python train.py --model="contrastive image-text model" --dataset="single toy objects rendered from many sides on busy backdrops" --train_examples=203450 --image_size=64 --crop_scale_min=1 --horizontal_flip=true --translate=0.12 --tokenizer="char" --vocab_size=27 --loss="sigmoid" --embed_dim=256 --encoder_arch="vit" --encoder_norm="rmsnorm" --encoder_norm_position="pre" --encoder_activation="gelu" --encoder_head_dim=48 --encoder_fused_qkv=false --encoder_bias="all" --encoder_qk_norm=true --encoder_parallel_block=false --encoder_moe="top_k" --encoder_num_experts=32 --encoder_moe_every=1 --encoder_expert_mlp_ratio=1 --encoder_experts_per_token=2 --encoder_shared_expert=false --encoder_patch_size=[4, 4] --encoder_conv_stem=true --encoder_layers=10 --encoder_width=192 --encoder_positions="relative_bias" --encoder_pooling="attention" --text_encoder_causal=true --text_encoder_width=192 --text_encoder_layers=6 --text_encoder_norm="layernorm" --text_encoder_norm_position="pre" --text_encoder_activation="swiglu" --text_encoder_mlp_ratio=3 --text_encoder_head_dim=64 --text_encoder_fused_qkv=false --text_encoder_bias="qkv" --text_encoder_qk_norm=false --text_encoder_parallel_block=false --text_encoder_inner_norm=true --text_encoder_positions="learned" --residual_init="zero_last" --optimizer="muon" --muon_scale="original" --learning_rate=0.039 --momentum=0.95 --nesterov=false --orthogonalizer="newton_schulz_5" --adamw_lr_other_params=0.0023 --max_grad_norm=0.5 --max_steps=8100 --batch_size=128 --epochs=5.1 --lr_schedule="step" --warmup_steps=810 --weight_decay=0.009 --adamw_weight_decay_other_params=0.01
Rows from block 5 of the image encoder of a small contrastive image-text model, named by matrix and row number. Rows with one number within an expert belong to one neuron, the router's apart. Each number is 500 + 25 x the weight over its row's rms, rounded and kept within 0 to 999. All counts start at 0. Numbers have three digits each.
Before each expert's rows are labels from the 100 images, of 14976, where the router gives the expert most weight on average: "lies over" is the class under the peak. Only what is clearly more common there than usual is listed. The data: single toy objects rendered from many sides on busy backdrops. In brackets: how many of the 100.
# router: router (encoder.blocks.5.mlp.router.weight, 32x192, trained with AdamW), inputs 0-191
# up: expert up (encoder.blocks.5.mlp.up, 32x192x192), inputs 0-191
# down: expert down (encoder.blocks.5.mlp.down, 32x192x192, transposed), outputs 0-191

# expert 2
lies over: part in the second colour (26)
router.2:535518510523516474501520464516484556497489535478479479446515455540487462458504462514509513474450513522514471513472477467511526513500508485473495497492464476538497502468497499512511525553482494529535477475489453521464464533534503490472509546513478517497440539483521474505562465518496488525527482486473474494551493534509500509517485502528485479474471489509513533525518518512470529520477518487494545502466457480530498523518467503475494464489542494520498545481494511504511520508466508471439463525503504510491527504519462507503510499467506460491473510455498506509502538516474480516
up.0:467495485493523493464506510443514506522516507523509504544486499520488515518493456531504484544498434494536460531541532492511530495488480483492522505498519497493485514471516503468498554494507501465484509494485549479517515505459484492475521512459463475482504511500493520498460484466501516457453521531500528521480535473540502508495495528521561476498527472508498488447536515438531523524530491527506471488495532499468523510466515546492463516525485479544475487519525554520468487459521485491500505480468497512533499540512507482473506508468481507528518459518478488498487499453473501445
down.0:535520485493517489484502517481493512511487505459502537539519470525553503500486539534493506514483486508488451471488493513518517509504518485506446471535466498505519497547505514537521517525491488486487500522468558530458520478455477508522474478478508477527497468534436472489511456540491499468479490519496438511501526480526471475498432479502499504482474505552529469459506496500509521477514536530531461523494472487521500509492476501500456502493494519472481505484525510486487468480484509509439540460494487522485476472524523505474483493498487477453466493477511541497461522506506497565
up.1:493486500486498520461528487513515523556510485515471474497530432522516508475478504514493551535499530501492510505493506457472531490502465564571498491505522482502511466509479514484519500511476496521490508460475481488502491483502501485503501545523487487474495461531477477460478488499514501495537479479472521499453461509491520483520473489504480494506494509485511543520505493471503486483495526507548448478484525471489524519533452508535494480498470489546495495531488470533543471512513519506580528505450511492510461492486455539564515537511537529527510480531478503500498538496500491525
down.1:502523491492528500531483490476504469500496421470517524552522538472496511499519498505498519507504514532474511482525501510491526488491567535481536534490488467489507496511588514499499500495487479495457524534503509504519464519525510552465477493514497508521478508505524495494510506464492485469485493523521489533509498503495495513523520468510503469515527511495467518496528471440495540466516499471504479492507459479488519559519488512502489539509465448477549516500508505493473487510523517470461480482495533509501468545518514510502480464548537462538491514449526552477516514502469550521
up.2:516506458495469527520493487464481473535484440486508478450506496506587503490493510498476499500484500492495484506490445450472505513453498500451521524519477527495516545450522491515502521513478507488499455506465487488539554513508523512508513569474497508522479471487480464479481513517514512496536489505485502472491546543505516524510471512499530511460479495509480493478497488490500511492511505503502470499488477451507529519514440503461515515487489495469467472504527527510473501474511463485484543490495499508492474510531492504544441475435544524488487465512496474536527486473485503515
down.2:483513505525500479519505487506494423504464478471495484493489521532527500507522507486523478495496520508534458468520487519529495565516495469524508494504523475482457459489484536552517497504520502501535526490542509489494515515530495473494503515513480477505530493490506543460497519501502519542452492500520511487505541511481494496503505537521528498475534530549495496516505517488453473458467514506533557474481502533568553523496522507540456560487495527472488514471527486493520481476515489497514487510485482471481536462503447482453494464483509503481541506484504465478514523531517508547

# expert 17
lies over: part in the main colour (90)
router.17:521500507508509475513498485485495538478490528469515502463513478517468443474533479472486519487471521469471491498478475480509520535527500513537529518498480447531509531519528507509512482512473526537527479442496469496469471522544466513466519509512491482445509552485527512527544496527498487514499475479448492516506475522543496503523514523542465490512471503487524536537476527469481535491481509502485544484493472479526488518519507486483491499513546519529557452491469515489512499513481536517472476523493501491479495495492465528509502525446497481497461549495502480484452537522533457530
up.0:514501423515525512499524511500486488517494500497538477509489546526509520467563527500507500478491456517534500509508520516473498485521493514466516511445511493523522517520543524544526473512492512469513483459467582474548480479530500453473492515544528481478483479490482464501475454493494494453507522474471517527485507521489518506479542461526488505521472531516500457511497503484453511485516494465498494474533515501509460530474486465530481543512482470494541494552524516487470490535482451526505469486469527500510491511467487536470518493488474515498487519515488492485507475498523515529
down.0:497466502499453513509496539497496481499516533496459480494452442529530515465506494458472479524510500499497508512500503497474496496450508503509530517465502486486478483509499471451516532506488498447518483438499467512510479537529520570495505495464511485491451497432525469504474467538520493517525506510491506506497456491524490489542472537483515466554505463491509470526534525524525519461522462463478517518505490504506519530502498498483503506464520483505495465487483479511529518474480495495479535496518483526487503536503476524495528547522494477474543434540463484529516514509466494511
up.1:478517562508507494486542505484520486516562466520500508524515515503441460489524459510483467523460493515495525507503513494508497459514500530455551484470529505504520510524524516497522495459533475515509521546516483524523495520491475493516477492493535520506529457493505539492487481504531546521527506489523531498491546495507486519466501465500486499494511437497502471537508508450543560508525501537499499505464486518510502527493513512483506446500491517476491475501506463478500518483478521514531492492537474518522514553569509490522488497504500474538508548458479488532515566511515494502
down.1:503491502485521462536495476493515487507513520510438465468521529511522518477487505498435509537489529488559493498505474520478494546546513479499510524520521486527521533478495490534467493496527490509469487493503508516465505570521541491521480486483475481512473510470464534474499492518519488519486453486488449501479469485524497483554498482502492478497461469503530520528473506444505479512510533548529554496473519502503489494514509492533537504525499480491493506471522483495481470522526461534478434459461542446539537497505484471492507478501477478516506517513482497530482474521510478525
up.2:462483505426492511520497467517524485493492509481471498517518504526537483525507511486486565496489535506473487488500502493468504481493504503497494474453471510490464481497474492507541502494481515502487524445513509497506465523510470480504522497509492523533488523488521531509488541516484475472534471482533550538499540488471447505475528472480475520480498483500509497463506452484545463495500504546503523510484513499521482477464480519493502518492530482485490437536535470518511495567505488536542494478481529482508513540489452508546480487521520484437502502482503483514552509493472485567
down.2:493496512475495528481506492462479522536470565509512527460482493450509566501541480518505482508503490546484458505495513496487536527499495495547462524483546524485510496471514519497469498539506484487524494517542459497467503502532529460460496556516478530479512495504531504523473499487459488491544462554480518521498508525481507483502489466506531418483531475492503484550495528473480484524526475491492501549497482501446517487483494519469521520499481484506534506451533491504507527531502518471497504485493522519531479532456516490486501550474512514513480508508509533487464498477494491524

# expert 19
lies over: part in the main colour (69)
router.19:506519517521488470522493507464548550476476539460520522477494460496466462490549480510485543507457507475467503499487487488534544522533504504532548520519493475510514501511496518503508504502469490541518482443492466516460460524529492516481524515533498471444499549489527517528570499538530511521509500501453472518522465524520503502524506514522482488509464496487512511515483495463483514490493498518468536462491468492504501532514490486454481499492539496552538471496458481489513521518495533524459495512499483502471496497479479502514501521497483450504452526501506522487444538523522477503
up.0:504480544461469498488528487519509476485500521504514474535533550490512528523500519488484482498543495482500487522529485586458476485513515492486479502508515479456518464510485527510495478498486489490441500493511489500492546501518446494473491501525478524503490526527500548464507512514476487554505514500535555540525494487498507561493496531474529499506529512473498461508508485477551495505507537506526493498468467496509465481506473492523510504501460463531554487478482482517475523511519584545507511499514512502483495504493496515556487459512512559466502486531510494504513469508474479497
down.0:480519483514532490525480492515520485460492508451524500499461531519518497520468530525506509440482474469484496476499483504494486476508522517522498513481533499484509528511498457472513476445502504520512491503521544490526500516488551448506486527550486486528509512520466536455525513510508470502527549511501484511476525485535542507544491493530520513481510454511526505508525483471492496497506459473515550482522486470519501527526511474544492491529508502482463517509523474512518523464508541506521506533461524505498508491550515567493531429496466525510445474486516479547515495523486511533
up.1:506499521535493496506500489501522464490515485511481475487482547509501502459474502518491477490484483534475510516559522528494473462501511479506470523513501496507476486473482489493483506502506486478455498478514476523512509465482498500458536497461492455506479487503490494488518480511527536508533532516530513480480476498463473506470508543521474494522488470454447512477492475469558484527471462511481512519562518486482487505493566558510519518504531493493548522475498493540484505480470528521560541491522498531456474549488507507498505477507529523516561497526520451439491497506479467470
down.1:499493543518485487516480475496487481496474459538497470465518519484500503511514472529494453535475509520527522526551459465508508534559502507505460477476510473477528543494513500545511471518467508482484502506511500512505508494511507547495512490527496489505492514522501500515501499480508508467473471537509487453502534499477561496459498460468504464491469455491506501486440473511502495465537532531471505473499501474453543512509497539513501478475513473538458470470495498477514469502528467502457483507531482531487480463525553486561484465516426512493506525515494499510488486503479507530
up.2:455511472470473532538469494512513468486490499539501452502492527483495502496445544507480511506473546513487483515509552453496500479515518510515460497521444485487541511488499491531548534478512477478499509459536550473441498458469510485513477537460490481464540477488481453475457516511478501451496524500489498518554497487522506521509511497513484507491524478503496513467519471468537477527493517491527461462466487469480497508527495474488497523500515482493530482527452456481512496523503492474519483511512486462509501507469480497456496561517491502542519479510464474531520511478493499497
down.2:493466533516497471460515473505495528511519469490499474477523505509507521455487482524496461501492480516537499580536460471455513503485452490503547464459519530492491495505505498488502478525518479512543486537468482480565462539457519497507466477502527463544477473543455459498476489490512490522495510489515509474494453493509501479490535505494517504488535461504483494486474520455465490452511461502492527515506501490519484477477515485551514494527485510535483501498509473513506541485524505505478518463461530536484491473481456460480507508457526498489542517504515515461518468512511480477

# expert 30
lies over: part in the main colour (96)
router.30:530482518525507470516482507460508562460488518487540528467499490495435455466528511507509501475500515470469508521508506503501522539542509525522531507513485487504505511524506509507520483485463512534501471463496445518497475539544483518494550514531477492458534530463504485547544522531481498551476486496451503526485462534512504488486505533527471489504472501475497535528488516478461531493511482527482553479480451486523490508515503500481492475498508543497516467494449522514518536525509533519447490506528526508493502480490484517523512517464492471501471535491522513458472508533535477498
up.0:507508460470519499484535484484490481480473508522460459484520487483524540514495441511465515490481502460487482485439515484519518493475506494524556447507509520486514477551516535458483525487509496511499514521539545495493457515518512482550484430549499488502481482526488472470496458500497493506462544516510491518526520526503462538506475547524506520539530520488461519528503497521454521482534469477505481480535533506514512500494508502509465525509514501503486494507518511522500492490500473490535499505539525510513504529519498545499568505482511508480480566477468537513516492503529534509
down.0:486491501513540526487490541510520551471495472483532523500502483498495509524448501461483463464535471507485485491565490530488437491564480483491512502489475476484516541490468540515473518537473479472496505568505513548507493494511499520490448529487491492549526499554477515535541514514521503538452536488525492483478494480467496501519503488498514528503471509465486549473503485502519467530496504436523519484474486543505501509517527482492480540506534487572535489486536517494517505500483511455493484511498495518526499499483496511505502495526540482501499470527472501527499489510511481504
up.1:470485489522487535531513520516487466472476494515498512522524501539481511532475492499490504520462512500530528499535538516516456530491513540484497499532455515525470500489512510496467524443508492498488516561515541488504535489502527503475499525496452489542477497539537541509482513468486496511519513523501557508512508480460537486522542497506465501527480506502472476467517498495544473482526538456506526493510511511480520511464501545482461509517488480488494465473484483503482523513512520541471477494505512465525557558513489540500517477514514523532510452479437532510440475475514498491
down.1:496528482494478514486510496539472485501517474483492528516498488455440482480530446469478490496440523495458500482455461476470477529510449490509484507530517494471501507497539506493485522509520502505486513511538546445512489471505501510499497478532534530457477493501469476490584524486522527482439489532479516522460499513509531475529488510499506472461474494450464494497505457491470500478501488480501525517494525525490499535477469506507465527486452459477516536500472466513488507532500499497529502496435496496508507515462494491507527482458486456500521493518512460484477496474482475508
up.2:549473496501527506440504480494528501551516492532475466518518517494522518522514451520531475491542508490486486516496484483480497527483539501490535516471499475522472526509488474539516514517498517450516468497502520499521456498497487517493495600509486499489512486483527502521480493510489463539483512495506519504456531521472519488499461534533537551460433518502460520483555506544488480506481486535464514466495515545545503503481497496525510491503470496471482458506492519502496484488525500523507472503494565494501522509476485487512487534535526472530509506489561509496529498506516529490
down.2:493561541482520522507512496468493551458449501473523541519520459455531527501501493550443494518489444479514538450487466456473510538458521511525479530474485527496506509471491470519514488495504516544501507503497525486519560462506490501512482465489502491489517503469516482474495518512482512465484526480483532516435495482498519499519515510541494503542494501470527493533471503474530508515477512495508455487520506503515504504520502495521484474510476509459495492512548509476510477501492468510483473513466488477471433507467522496491481502505463481546502482506516559508487511533532500467

# expert 27
lies over: part in the main colour (78)
router.27:519527488545479474538529500477492515481462472542515538531492461491474454503517531495484538507487466495495486499497460491511482491488507504486471499465499492509474512497445432477506498487559492513503473537494505473477491496494490534512451481457529474540477523512503495522506470483523473476482490495507498510498474479521500508486470499511517482475552463503525501496503510522461518485496462526526490492554459469484496524482492518460473475500490469512518477525566534504532511472451450513490483520531479470482472483539528517524465507479459483474494508492529507460477523525497450457
up.0:481504506488512512497541540477480508481511506483452524514477493475497477448510497502523526523459474493447516515500475508476519526511482490504503532507524471513491540519512537520472510504447453506491491515468508502532459513501478470493517547548472540511499472509501513460466465533490505515482562522477523488505512490548490535511483542512523509473447471499471505513506489523509489496433469560496488490509528516476508505505518521441524485483537489492480482521458470498504533501517491516513488473436500497496475509497468476523489512483519468507511546499457448465490473503505449503
down.0:514492515491500487541504504506498514507560494495512506460502512490521531500507514508506536509536523511467538452500480521551515511470499516516480507477497525512526474494507509498513487475500478478515492520490514461499506472474484540535519483528512499505552524491514464502504500546478500441557505444520546478488522549478505482554463492505508520523524521489484495506565499500538516525509502473509573573508468522497486517524512470484528433538526517524486492484501504508475445492498472508528472501470474506504491470485486471480501478528519531496503497499487521491504465493506565534
up.1:526503476488489497501522513509543515489525527521492549509509521492506542465558481503470495536477501490535493497478543501514479520518463453503505470511507453517483487554525493500529524470519471482476497533526446531527488460480488488533447496508502518516521488461483491504494521511482529511476500477521527487489485549521492509515511516463442447479496541510474548525513476521477474492503522470512496516488525507491502510536467512491523518491516486507518481509521538496467517488549545519541495493473513498451483484468433519527526522475492533514538543498491531527445490497520505471
down.1:515455498553517518513474509536556510506503490508523516489473536530530504522512526517503551511520538476542507518490503508524517510496511495473514500496489510524503519463446487543483472448553505498494517526470502537531422513514496500489522510489465505486547508480513474500505485509497502515464465527529490494480483463478506517487459506504496524532497460545509502527535504525472510527510480519514506532471532509508523491522518487467475495493489502516516458507551504523515492454487477481449458504513523576518534502461509470491467512509511483531486498516528476493558548521520484480
up.2:495510516503479508499482516509485489495502536512462511545481497467501451506450516497496448487460479554493487483507479472512539481442514554499516515534476500480525489536442487517490514441513498491489537483503488535500447456496496526534516542471524495474530500465516548455525493523465477520482513493500455485547490526477498464514539564488461512503513551512467517503538478490487478474517480523517530473490487527510489504472476510517520488480501485482505542491499467487516477479475485457499498519456488498512513529478529477507500484475514514508505510520484451508503549470493486532
down.2:519539536503496481474510539520466542472512510505478466494506503481491449453465472505493475493519499483549509504528559510512503553488501534521492526471513484555475494506493500413484444527452494495493522518530498486464453482483515513509502485501502514503510497536515477511531499555500507487469519509515489462489483466497506499491450455484483452506523503489488476503485476508519514527507509552494551518502471494516481534495485537507512471506507488503533517462524507502498502479544541501476518472468499514557533504506500510473475505458511496522474539495508469521531480471502479452

# expert 28
lies over: part in the main colour (72)
router.28:510498518514476462486516514465518545459497517461507510466477467481467485497538481498479521499501509467484506500486486468515506540539518521534547533501479477523490507531506510520527485527465501549528510455500444512482432542519476481505504490532526507462504555481509484520538493557523493521510499502444491520505480502526492503498501530523463471510463491503499518538482495470466502484448497511511545456494466512529489519533489496453489499502516488528535468511467509495509517520486535529438493536504513492492513481484484502509525547498513468477466530522517514493458531537523470500
up.0:508494503493528448507500479491524515528531508470531460522532500565503493480493494535516496509479468508464483466518540535473457490480504477506499467509499515449537467481496514468458492472545480507494518501497525496495499508503505523517524528501529497546513497463522474461520493520493517485488512457516553462482489459439476513528476515500520514536506480458522524537479482497493462519481486497475499492513558484493501474477466522547483538526474511513444462504441494488498511508478497476500514496547462495498499531488524506500453457457506462497519503466527484496515467458513498506
down.0:474486516502491490509527495505511525499459490529488509463541504468506493528492509496508462485495533521492508533529492481507497503510522512497504459460504485514457516494550485505490455492492508484485502494471478520496447504533492498502500503506452476486465511482542514523485460518486479533508498459564469487492491509510469525479542478461505452503465484517508425514504511485506568485524460493556500489493487515537437524546498498529499505463514491505473553494527521444541515495520469490525466501498567522521494494515458481514522463512512527453489517477517487486500507522516472502
up.1:514518502523521493495531522500463517504506467518476485533469491510485489545445498518484504517504516498527458540499479488467514529522491462531496488512510490511467480549511481469455514530485450511462512488508518449497525514486531511545503537517506458517461496523504522525517509510491498477537494480514488485501519461491551537490470456465481486502528486482532470530468506525460509469471513507531522509522484511493508541448495512509497478484524524517482477513558530508580465487466500489522457501456510556486525492453491493500500514484501502512548528508486489490515500487483549536
down.1:500456473493527542501514538539455486499527451489520502507519487488498513509508522485521507481540535493471525499505534488489511517505512540511511510484475534492492517519519478498510488480517498506504496495494469477518515507456515529527473509464559482539492489496518464457521525550470530458503476524523434460534506501571501505492501486504556523470503509480512487486479513480504492514484467571544550520448453549520518498497496496491535506475528494483511486505510504473520480515510500471531520499434496485492479505530482493538455529494483500506499518484531537461532481527496525505
up.2:491468529497494544513525510514504489540509499494515489522454492499519482506510506526452469513566507531512529479487530459517498484494513473516499505512485507503513496530494506507453467506470592521468493530545529546530539531495512523508486533507494455479489481505481510464476485432512498476519529507484488469472498482459476559488482474490542467506501505558486499477555497482530466518540472506522509494482528518471466499527508486498454516513464478459505477491525554496503537516470518524483520501497512512493501521474482537528508498486488505462461489523487530508502505477483475496
down.2:527524571527526538508537483488472532511463499489522528467518479460513470493508437519512506554490530467491459460484508498496499517502498497471490460502502526498504500486500529461472576500501487504497517503504507502510481475532532459525489507477509499495468532485513503514488484506547514481472519509451543505483500517529478498483483445470461523509486511471504482517489507517491498547555532499495518474498515516472543503490490497492494502528495481460568510492524499517500490509472542455550530440515501501494493497496500449527463480475528524530529470501473476520506535483500482491

# expert 15
lies over: part in the main colour (98)
router.15:537496507534503501503527510467472540472486521497522496477490471502454463502543474506493534498479544475482518504458467486525530551517504525536538518507480461506474515501506479537534471512463532534521497481514465519467475542547502519503515519505500486458521564464532509532552483526500478531487466525466484536498459495532493477488490553519474473521496512472512518514461508463482524491475482516460550460502498491512517517509511473469517496488521493539524456496478521516501497510488542506455488511485509481472495487472471512488507509464496491507466527512512493473455533518535461507
up.0:524494488495535499485499505487483466521521473534505510561521539491531503525506507501463551446510519492493505476504528511525490507474491493474510506482515511478462483510505455523521537518490547477482522512500487485514489520513525509459473501475488479528487498513542564474500491511473518470505483499464540509467458484538478512507509498512485456497487504480525529528499526548542497487483525551530502474458512493509485514498492459454507502509518489522550519511531569505470517554489468496519475512480526494483508530471512509498453474497495511483470481479491456569526449547515507478
down.0:505529477489466493510516516513512514518492488447527538519529512488509511535468531488501514545552522493504512480526489476466520508499511499539475528487519471496505495445500498520520545463475518496510467475520501516514501495547488489509481529544465533489502523478491523503539478527511524503525479588538516532527441533476531476529527431532513504524505523541471512530507506502484468480458503492519524478462534515536482544484541478513491522480495518489525506509491460483475527504536484465540500516513474486495493466483507510510536501530508508484535526552502536510521490506518484486
up.1:497509536494483472487474486501531508486503491483492535536545478490529519540489528506526514504492472505493527495513527517535511477521435488511559483503481507501496496522516484505513412518550510491473463525493524521520494565484533522468475533510513482465508484510519505542512470482508477537479495490485507504469521520502490513487475480494512545520505490531484491493448493533525506507543513454485520492474473474510504498484515482504482521473467499518478520474542466519499495536497526504532469525462501524480485545493467517481481509516550504492539503470471575493536561485510497536
down.1:519494427497495484527544546512517486496462482460486505503509560503522487507513507488492471534507520490524510515481502546500486527531481527538509527528529480507523474479511515495472513483515452540482496476462509534501436476532522465513457505501471503529501527495494496481465526533476455480480492529462484506488501498515500523505506512548485493495499558456507531506535522541510473484483526484494524494496515479521522503483474525542523480551518492483484488490512447534505489483511519499483481502545494519490544520491471454581509526494517520492537496460490492528495512506470525533
up.2:489532493490498501516495491486474535507520455500496478482486472460554531470544490503474513476451503547476529471498460488497506488537521485505490509551492475490483487476505464497497505501524520435532526534501546518495479489512517475525499540503517543514484432460467523477551461495488494471507501498507510513498532538528513487488496545489537508508536469502480486508511506540519500473489482509542498506512474433482489516524483488484518515501455524479505544513562481493509504456507543469472498505487475493514465459509485507497478510513478493506524449505506525488575507483503507511
down.2:499527502522449537519567493512485526519483486454506497511483497557489515512498478563510529481500516495510523477454530498515515490568485502494488501503505483503512531519498478462507469492463465509512505462492529532551501528499526520526481485515525489481500501462501452460510511480501504483481487488517538562490500507529513492531505478525476510529503447452486502502502485463499501505489512499525511512535522492490510484500470495508513501542575490505513483482521518517511528519494516465545502508483455472529523453488535469532495510479503517507542577456472522507491487540495497476

# expert 4
lies over: part in the main colour (79)
router.4:529497507527487492499511521480503549472472532490516522475495474516470467468552498490483523481478520469457521506458492486540528560528512520511521494512481447528490496518503494521505491479455517533507479449490452543496467514526484512472534507508494475451508550489514497529559499507494466519469476534455467518513470503535508490496495533521471504503484506491501536520484529464463518518497487520473549451487497500531491517521486488461497487505533509518541461501449527503491517514491517524452473501518506513463505490477467536501501519467490493491493537506492483464445526514531463510
up.0:523534516412533496522512492517480490517546484493505471506485490490533498488500512525516471487480553462501480481521527524547536466520514497507510522507518500481497480469532448474477478524531510479484548505527488420475483496498529499532517489506512471481518492527531526509503472488488498532506485543526480473508497466530489491506499476512526492513546496516503550470506516519462466505503487470516482506507500516502474507497530555444490506506501527455490499480495478467482480498515508463498526481462497463508483544521530456542497517521475527527483463489549544559500504487492513483
down.0:455520535489496520504521545510517480467526481535462468506481499481485529505446473502493458522536494501486469478517527532527504522521486486519564466513491492507527500493492522509519491549497503546514524444525499530497447484498508521530529542511501506507514467495528487461528476558498534481486523477541557491498535539501482512493522495540492490494456511486531555502485502519480541509475480514489509542461495528497485493515494471536455469489546538493532496488490488494513533501501507512477478485517497449487489525543504506520475489548475502534516500542505507514499524458533491501
up.1:469533507521491486489550479494484459482528519490472491510516507502550484523470484487559439458502512521504488487481494524528504468521497495506505505511477490464522537539479512527483485445483459474494522525476535499487474511487477511557524481523480502503478472468469517524501506518532471543517510462546466496498501504478519532501529492492483510503551454476483469499501476473438506488521542518529529478487525515497493533514555523526520496491498472442537488467527508506510489510502480491536481485492505518514533531506491469494519519449508533515483514478514492473495518475552550536
down.1:514474514466486489505529464560512514534524491477557486505501485500475510510533505514511545511452522486495510435517495477496504493501547489445526496500489528503516501469513466536541495544527464515485526546492511479494474486513489487502544516492472508479518502526488500500508549505544530509548498513489496529507481481527455532540497519546497452492489477502484532478530507492534542500525495483494480489493454498521500509493485475516516490492491542487486546514472522502485516478466490462476537447509528523524483455476448481542479450508517488506505496461498488517535531534490462506
up.2:506482471498477535454486473491515520510484471512484455526479505471470548522526480480491534485524490537494510523570492513504497481513491497499515484501477491524489488526504520536505479490432500529522476502527459501520524481526513499474496539511471497522513489495505496494451463492503470471435498523532507489456502476528549479525515524508474494456526457562510489491524508516517471537485464484523478492512492543495526498480530552534505534497503507512466529509493486498527495531479505505554542542474481513481502557470522494470453484529531502548532509494491505495500507512455490481
down.2:507477494518536541517468518503521497510493467464499531499504528552486504459502533502477489487515519505512474481471501449481495534479507513452510493518531502471472488493524537480545535488570493482513467501531507484530498481502486511469482512474471552477540522520502481494495495494544515537496520514513548533467516539526464481528502463531484501498551471490520492472499495475462507458470564480499472499497486493506524510566490538499502527535489545508487474510510516485509518458533526506507539526493490503525534464476497490445523507505511471510516535451485495531488500531508522525